Rows from block 3, named by matrix and row number. Each number is 128 + 24 x the weight over its row's rms, rounded and kept within 0 to 255. All counts start at 0. Numbers have three digits each. After the name is the row's rms in percent of the matrix's.
# weight_ih_l0_reverse: LSTM input weights, backward direction (gates i, f, g, o stacked) (model.rnn.0.rnn.weight_ih_l0_reverse, 768x144), inputs 72-107
weight_ih_l0_reverse.400 101:152130107085134141151104121104124106106103098134101118142119128128120091109107146083144112160162117099073112
weight_ih_l0_reverse.401 103:092133090128130107112131142095128101156108144124101096139153148112165128112128171108162143162102116158106113
weight_ih_l0_reverse.402 103:107138123100170099137166160147131117105098116133143156117153171149120096138150101183126141136098141127169096
weight_ih_l0_reverse.403 100:124104139137083136142137097122097147127125121116107156135155160163125084108121091114104128117137142092109116
weight_ih_l0_reverse.404 102:119155145172102146131152169156109145154151131122161138097149120128131103149167148135098093109142089144151137
weight_ih_l0_reverse.405 099:140105147154119105110121155093131095116108148159096133134109143155116128154122127149161155096124125113159164
weight_ih_l0_reverse.406 102:124145138106156105105149101136123102098145137142113095110102135102083155122096140101095131098123144151075185
weight_ih_l0_reverse.407 093:126139117151161112092155159130108146152145131175107173146145164165142096138079135137117114096146121129123110
weight_ih_l0_reverse.408 094:157136119161121168116106173087096154086111106106115097127158103107131186094135137112103111097106102173115132
weight_ih_l0_reverse.409 098:110136120145129148146146126115151161152128163123095140103162164164150129077149121128154112133093084138135114
weight_ih_l0_reverse.410 093:106101085098119133140171135094090086080102122145110128142120125183157101142134147143129123132139128101083162
weight_ih_l0_reverse.411 094:094098119157144148148125102112107122141113151158123098090151157085122173137144128180092126105163127117108113
weight_ih_l0_reverse.412 095:121098168146157141101118103142135087142149142111114170124106096104138104128107152091148099092110113152125129
weight_ih_l0_reverse.413 103:157153109088129144145160095092083156128128106135113133144126135152094142119084157148159137136105153092103107
weight_ih_l0_reverse.414 105:133131119118126175099165122134145164120097127150147126112126105128095128138106114134116146076151091100110147
weight_ih_l0_reverse.415 103:113143135182171111110098161164098094160149143120154155090098135177117125135130105134107133166128162120140140
weight_ih_l0_reverse.416 096:101087103110135097143129153154138098087115151115135155095109124125127129142130158140083160159100103112164106
weight_ih_l0_reverse.417 106:152153100097111106124126165113138149137163099099087158129106108108084155100088143136137116139103140110140099
weight_ih_l0_reverse.418 086:150155104125172098122122109093090125105159118087148143124087100149152131160119160146119173115181163152158097
weight_ih_l0_reverse.419 098:112104124124113080163164139160155087121114109111137142170112111099102104165175117133106102143119129129138152
weight_ih_l0_reverse.420 103:152101105184154153124144140170142152135143107095131113120152139150128147145120130154101158124140091126150133
weight_ih_l0_reverse.421 088:132158122090140163115078122138104099113134143136163143127106114119116114109118162134124098157159163098121150
weight_ih_l0_reverse.422 089:112159179152126154143160145119145114113101106136139127107108091164162150112155131109092122150165148075164084
weight_ih_l0_reverse.423 098:156093100101115128128140064120109149152157145137107128113171113105096083138156115130123134139137095098139122
weight_ih_l0_reverse.424 091:090163093098132151134133070114167176102151126128156129113167161118112109140137113132105128105093116118140106
weight_ih_l0_reverse.425 099:105128148164130130140085103146091135112133104138096101129092138088105158098109082100088100120122154138101132
weight_ih_l0_reverse.426 096:141142101099184092150114095091139088108097126123125119140151110150154144145123159082111149154119139102153110
weight_ih_l0_reverse.427 089:115097104131138106125152152095174140132132116107157142104093097086147120132092160130159139174126146126147104
weight_ih_l0_reverse.428 095:115103141116134119105143105154146136160156162138126121132105155134146121098148116148140114161149141157126156
weight_ih_l0_reverse.429 102:134112150155071162136114129150111152152096112110146134126157116122177089144101088151128102129123127096171080
weight_ih_l0_reverse.430 093:148118158154138102101107144118159080091155124123155140148131143137146100119115109124135109168140151123076086
weight_ih_l0_reverse.431 100:159148131093168121160123144146113144089092112162122152141162141138100113169119135141123150128125113147150085
weight_ih_l0_reverse.432 097:132088153146126141117107150098170094130120141156128107116117088113107109068096116094155131159139144142093096
weight_ih_l0_reverse.433 101:146115086185143112107163148165076173118108133145159149126158157158177156122120087158154141087147113100161133
weight_ih_l0_reverse.434 101:117104147156139127163151182099085103148160136112096086170123130121100163094092150126087110134122155128137124
weight_ih_l0_reverse.435 089:119121128158109119113157149109088094091105123147110098106116136144124134110108121107141171097085144154125152
weight_ih_l0_reverse.436 107:104147102117135136118109078113169156111163118113112145103155113151121127142170121085110088173118150096116129
weight_ih_l0_reverse.437 105:141120155154118174144121161130141152164125158153148111140107107152143169119167105174098181109140095142156123
weight_ih_l0_reverse.438 098:090107092082095128114156082126165150157131153114149118100132112099135108088081145180098111144135095133118136
weight_ih_l0_reverse.439 096:101111108156141137098133095098123098099146117112117141120162154098112117133106106146122121116142115109134102
weight_ih_l0_reverse.440 103:133143088133168114151157140118118120105146143148146156154164096161162135141147123156160188094177160127114127
weight_ih_l0_reverse.441 102:116139131130121161127130089090086133120162164107107118142115097103149150137126114121139126091088111106147132
weight_ih_l0_reverse.442 093:152132156170119110162121126164140106124160104083091171140126101139118165148156162106122117132170154125170089
weight_ih_l0_reverse.443 095:182172163146146130094119125130129096112147134143126131129167098156155122114139158095166120137115139132117105
weight_ih_l0_reverse.444 088:120163148142121145079145146093103157102150122141153130107144139124122099121138095132092152153155091173103153
weight_ih_l0_reverse.445 101:116120084119155154108106086081105098103127131160148124118122116118114111137098101110131157080117126103127147
weight_ih_l0_reverse.446 101:135147118149130136143085122155152123162163112116086152160151100141130125109143106094100153118099118110110112
weight_ih_l0_reverse.447 094:102118109183145093099118106147117096161120085089131087118110137095109163147131138135109135171111112161151091
weight_ih_l0_reverse.448 098:105109093106116141090150105124143079155135165144098152128121143133148127101085161137114144117152143128117160
weight_ih_l0_reverse.449 096:161101142161131109172151160118150145105111162151153151134092133112118131180158091136118161118125129118106131
weight_ih_l0_reverse.450 086:137158079114161139148135154099128149149105119164087109112132146153129161147100116136092103118133130117150111
weight_ih_l0_reverse.451 101:109160149087113114100110116101120114103132096102123086081143140124105117113146135147140120133137091145108094
weight_ih_l0_reverse.452 097:103108101113103140160106104154092114130148095112094144119128126118149132130138117137102156101133161124130129
weight_ih_l0_reverse.453 103:126138093139105149120112130143141097155149129129134127135140128086145096129135121125107119107081153149121121
weight_ih_l0_reverse.454 091:131102109118140108169149117110125083149136114112132159137117094154152069164133126117110167103117132100132112
weight_ih_l0_reverse.455 103:080137149130166147149134094103144141114152135135126102137154115143103110176109154157113154134115146133113107
weight_ih_l0_reverse.456 096:118132120131137107177087125154119129177108156100138147097146120109152102120156120150113140153178137120156114
weight_ih_l0_reverse.457 095:135115162150148116137138172157088097129142162144089122150108127117101107114131079158085140152119108140113099
weight_ih_l0_reverse.458 089:151148106161080146147141155158107086143158108086100143111100126150116136112131127132096139116097123138132111
weight_ih_l0_reverse.459 099:101118119125135164117096123127112154103144164155150105086105103165097115113106112111157127135113169124089131
weight_ih_l0_reverse.460 104:138107128136085100094092101132112181151148126124162111106145139092131115162132127106149103111145070146093161
weight_ih_l0_reverse.461 102:148119155129166103150089166119164134127149122139077156148129104148153124144137096152103113141166142114132117
weight_ih_l0_reverse.462 104:145103136100125146159098125161099121136150103084080141164108147113124126096131141126082083120135127122128129
weight_ih_l0_reverse.463 097:129161105148129119113136136153118124152082142144130101129092146113126111131172093098155139087106098120129143
weight_ih_l0_reverse.464 102:156102082118132114154167090114110104082150103141117085117138148145127145152099133135086157097107147147091089
weight_ih_l0_reverse.465 100:136099114115148099161105124126136083143128148131147121110100126155094132099118114101110119121092128105108121
weight_ih_l0_reverse.466 096:087150118112089141119107105130157158096142144118111109147151141127105107120120112086142106116136143155108149
weight_ih_l0_reverse.467 090:142098111088118092124093194145106106160153125143120126104117123143098130110140141176103145167157119127103134
weight_ih_l0_reverse.468 092:136084111148130112136075139157090105147138125095145107096131124111120154157166085146092118112138162128115108
weight_ih_l0_reverse.469 092:103123117147146156088098101089158128164087130139119111127097149132125092134112161124129154103088134142119149
weight_ih_l0_reverse.470 097:111117163129115122093120087089145121167098097098160088124126097152113128135103126148128140118075163137155083
weight_ih_l0_reverse.471 093:141094141093112096158091183117144160150114139154133169129141135102141104130147127117136145161177146134147143
weight_ih_l0_reverse.472 093:121153145114114130122081121136086147118155160148107109107122129108151099108148128096090108115096155097145124
weight_ih_l0_reverse.473 089:107145125151124122162126151146148149103118139117148172121130119117130155114094139153137100145156134157161122
weight_ih_l0_reverse.474 106:123148164131158104113099115140098123179127115110102149119116095101166128161148115090131141130122118122105132
weight_ih_l0_reverse.475 105:120124140164108117098080095093148088139150139132161130131100138116151146076115120109148116144127107159107131
weight_ih_l0_reverse.476 099:122115152154102172120122164105118188093144130134165139145151121120171154152165132122133140172169117152105136
weight_ih_l0_reverse.477 102:106112116135146152099139154111172173139128141116134162133152107150112142134095142185160156156166154144125080
weight_ih_l0_reverse.478 099:142141097147155132178099164160097134142156142155119132136125118121162098121132119110154131122152135159185124
weight_ih_l0_reverse.479 094:115160138157138140143094133106119102099131150146093115087115149130108092157142125128149123155086180140123143
weight_ih_l0_reverse.480 097:123139152122134104110138119130098150135094108118120128107141147130129176104151086134152139104089094095129100
weight_ih_l0_reverse.481 095:137139176118099143147111094112150126115146137111087141149134129158126109133105123101143141117144132141092109
weight_ih_l0_reverse.482 100:149104116168106083117136091094125070151141091103100085142095112128109145106100088108127111166128142139108149
weight_ih_l0_reverse.483 100:169105089120142112146089104142131161094106130141118123121143105151092160095097149088084097114108137094085158
weight_ih_l0_reverse.484 099:111102133117135122177111152147118125132128138109128105130136131114123105155134084127083151107173134111130128
weight_ih_l0_reverse.485 098:149139135113113172102162127151121184093142121132109090138168140105101088154134108164141126152139130137105147
weight_ih_l0_reverse.486 096:146163134137145105115161129141116118139110101174168167152137162122126112105097175170163164102096115137162133
weight_ih_l0_reverse.487 101:101094141110167105124146142154102146119147161107100112118160171132117121126143094133076102085115150147176136
weight_ih_l0_reverse.488 095:121152122126098140154098143113153094140111123114118136095138117097110157083093159073122112103079098097096153
weight_ih_l0_reverse.489 093:121130142116093168142097158157091093118101108124103120114144098094154130116134101159132107102114132108112119
weight_ih_l0_reverse.490 099:121146111112141106178123142112105132078113118135107116154092144094122141156111157143120168177106144126124139
weight_ih_l0_reverse.491 098:106131135150124149095138120120142168136132099168165160142114115100154120113107154171100108100162143144156120
weight_ih_l0_reverse.492 103:072092099103088115093121102138143149166137097134152099135120113137095099109082133116136104132136100138154089
weight_ih_l0_reverse.493 102:095117101112125100124089123130115125156161126086099144095115113083163108147129118120122084099160091121148104
weight_ih_l0_reverse.494 095:140151108097107104119101118125166131144163157122119152101155153109130138142111134148081151130170138133158112
weight_ih_l0_reverse.495 088:115139118162095127142129112137117117113151140105125123102111139128168098170185143127148153146131111123126126
weight_ih_l0_reverse.496 095:123124118170114101144149151145099162131168118094151137092089104114148107113113075160085119141155139140137132
weight_ih_l0_reverse.497 099:147152106141162154164121118115165098166110136151102110140135141125171099099102118141170111133145119095164117
weight_ih_l0_reverse.498 092:136119144155133142099150097101091114143140122112139159159152126147117107140161153115122114112130158125145137
weight_ih_l0_reverse.499 093:106115136154129113124134133154153136181086146138130143149158106098097100160178107132171142162107102165169081
weight_ih_l0_reverse.500 097:111172170115142119102157119140107133152113148143107122143115091154120095094136142122109173138118133110126168
weight_ih_l0_reverse.501 090:151120106130158119123118096122136087144167146138158154155113139156157094087136129167085108157100113100114172
weight_ih_l0_reverse.502 098:091139137146115164131147152129115129104143123135159123123082153133171117126118155159106112134104156127113139
weight_ih_l0_reverse.503 098:105136129116185130141110098138113123163121160141150146155107152123096109119085141150116157131128153103114130
weight_ih_l0_reverse.504 099:115090164091148131103122152114169144158158092116139164159173118110118122087153137153095121159144101112166136
weight_ih_l0_reverse.505 097:136145096144115120131082110129083131116124136127140098164096111115133128112142152114116182149129155120100146
weight_ih_l0_reverse.506 097:114136111109103130153136136098156136156125103158078114154144124104122126143164156089088113105118139162128168
weight_ih_l0_reverse.507 112:120110115086097163148156126115152147130183115121134152128146138157102094129113166118129146119096139163102141
weight_ih_l0_reverse.508 096:147160111114118197135070088113106146154155121129147163102181121160135112134146153146160125101099150134103126
weight_ih_l0_reverse.509 108:106118150093116170150118085126137114134106148122130163101133091113125127137159113107144095106144161159132130
weight_ih_l0_reverse.510 104:136146125140148090152097124112089078111160131125165148159126143147148106118149112103156121152164156127161153
weight_ih_l0_reverse.511 097:125156142164126104122100107163138097175101130128108105173172130098139137104135131096126129143104117097122143
weight_ih_l0_reverse.512 093:142125115161144109143113133121151111118133136130166148120111118158101151154113117110120136164088131105172092
weight_ih_l0_reverse.513 098:107164126092153153117126082066113147138150152167154109148154113108109146126115137119130165164138140134095102
weight_ih_l0_reverse.514 094:098126166111098133153106128095172103155144104144078160126102100104111105102104132113162144183126141139171091
weight_ih_l0_reverse.515 091:120095122119177093137160173135152110097151106096149156116135138137102104160135101130130117160164163131146104
weight_ih_l0_reverse.516 091:109161119177162112163123120143123107172114112117101101171139107142153139092136102130117142109137150158163104
weight_ih_l0_reverse.517 100:142170126081101159143106089128140128096139153159102123112148088107142097159139144138158079154137138101131085
weight_ih_l0_reverse.518 099:128167163140178139150104161093120168094100147119110162100154101116140128152161127112121110116138161105138094
weight_ih_l0_reverse.519 104:111131164133136148122151130164156130101143099126116149134083100137172143129099104093155175126163154123150118
weight_ih_l0_reverse.520 096:130167116132131117180087139103139131111113171155104106150154136128122103157134162113155103115159146097143101
weight_ih_l0_reverse.521 093:166158158120103112101104137149124159089118116133101157120092097162100162155108142151123164106156107109099109
weight_ih_l0_reverse.522 091:172178123141146153156102141111099155164151148106099100109097144144100102105149098106118123110097115103143139
weight_ih_l0_reverse.523 095:088147172179136095166137157122115090159153158114117120128099164143167136130126103075164111096104123098158119
weight_ih_l0_reverse.524 090:126138158163095098109152137091131134097173159085166135144132137142171171087116161127136120168144131178125145
weight_ih_l0_reverse.525 104:135149088105127151134110093094113161107163155092169094142161119122102117105104111108130139135125163116091121
weight_ih_l0_reverse.526 095:120134170096109140166135157093147132084097148124071105107093161123112139162159128102159104149117146137139142
weight_ih_l0_reverse.527 099:121132101131080135104122162153118128147154120127106111106121110136122147104098148135111128093161137144084168
weight_ih_l0_reverse.528 094:136125089122166128144096133133100142116116114149096122144153138118103075111121128143147158130171123129123073
weight_ih_l0_reverse.529 096:155128173130161104126102168133119155097114174118136095146128139105100144163114147082092128135088152148115141
weight_ih_l0_reverse.530 092:135083082115088146122096134117113122130137082135116141120155143097108126116131105116136117081091136128111124
weight_ih_l0_reverse.531 095:116151117100115138126127115139151097157106106114128143147185165135097125103150145091119149137133152113164107
weight_ih_l0_reverse.532 103:131145130159122111168109163125112171157152128134176098150109129154163109168171120130111157161161158119168089
weight_ih_l0_reverse.533 090:130125109140145163146086109085148117138139106158121128133101116093133113115110142146126087134109132097097116
weight_ih_l0_reverse.534 099:146108156165088148138134170173097178117110115090162152129110121108113128090119137160099130127158168130136109
weight_ih_l0_reverse.535 099:129087128160139142120126157129131147146123097095158126101110142098107148101108096169085106143141127156166116
weight_ih_l0_reverse.536 097:149156102113124130132090069158144129155139116098161128153171152135108127103119131125130101087170145145129136
weight_ih_l0_reverse.537 108:130125147115144104162121128163096086150118098145124107168144118160154135119146148100109114089156172057132096
weight_ih_l0_reverse.538 102:135108137123152119107158092118106158097119112149091120140104138144109116111111180156133146111092119110111143
weight_ih_l0_reverse.539 097:164125117151115124097137106135125141143086125149129115142129095142093159141155121099121114115152134146100111
weight_ih_l0_reverse.540 092:107166157100132145123114083157161128136147140091131152144116067106155141116122162142141119130172107148100098
weight_ih_l0_reverse.541 104:154117100131115126100142134129099091110106144117140138140114126122065122094093140102082151076072142130166179
weight_ih_l0_reverse.542 097:109107132156105141097125100145148126097148156139137143144108122146109140162082115136160162185170146094099138
weight_ih_l0_reverse.543 097:135131131126166154155106131091119157117109132167166125106144120102133154145101114136112139141094116118137083
weight_ih_l0_reverse.544 094:095133149134141150134120129122126134121152121097090121113093121127127142127107155136125080130112095128082109
weight_ih_l0_reverse.545 094:092110104078113153105162126076170120136136153146151094109098133133081091141122122157147128144124148141107120
weight_ih_l0_reverse.546 105:155168176141153126158092162156111133145101122124125149142164150139154151149133168113125162122099102160161139
weight_ih_l0_reverse.547 099:128140125125097153169159087081085132087128139125105114136116081126129091111134129124177090101096163101138146
weight_ih_l0_reverse.548 104:080135145133098148123117136148105094110179090088121143108144134108143141127071170140138119086099122154122105
weight_ih_l0_reverse.549 097:101125153121136147085077112107150151174144140152155097071146110140176156085123110144118083170125139141137093
weight_ih_l0_reverse.550 101:108090093149124110140117106141096153157119093118142101179163122116144134103111122099129132116126127094105087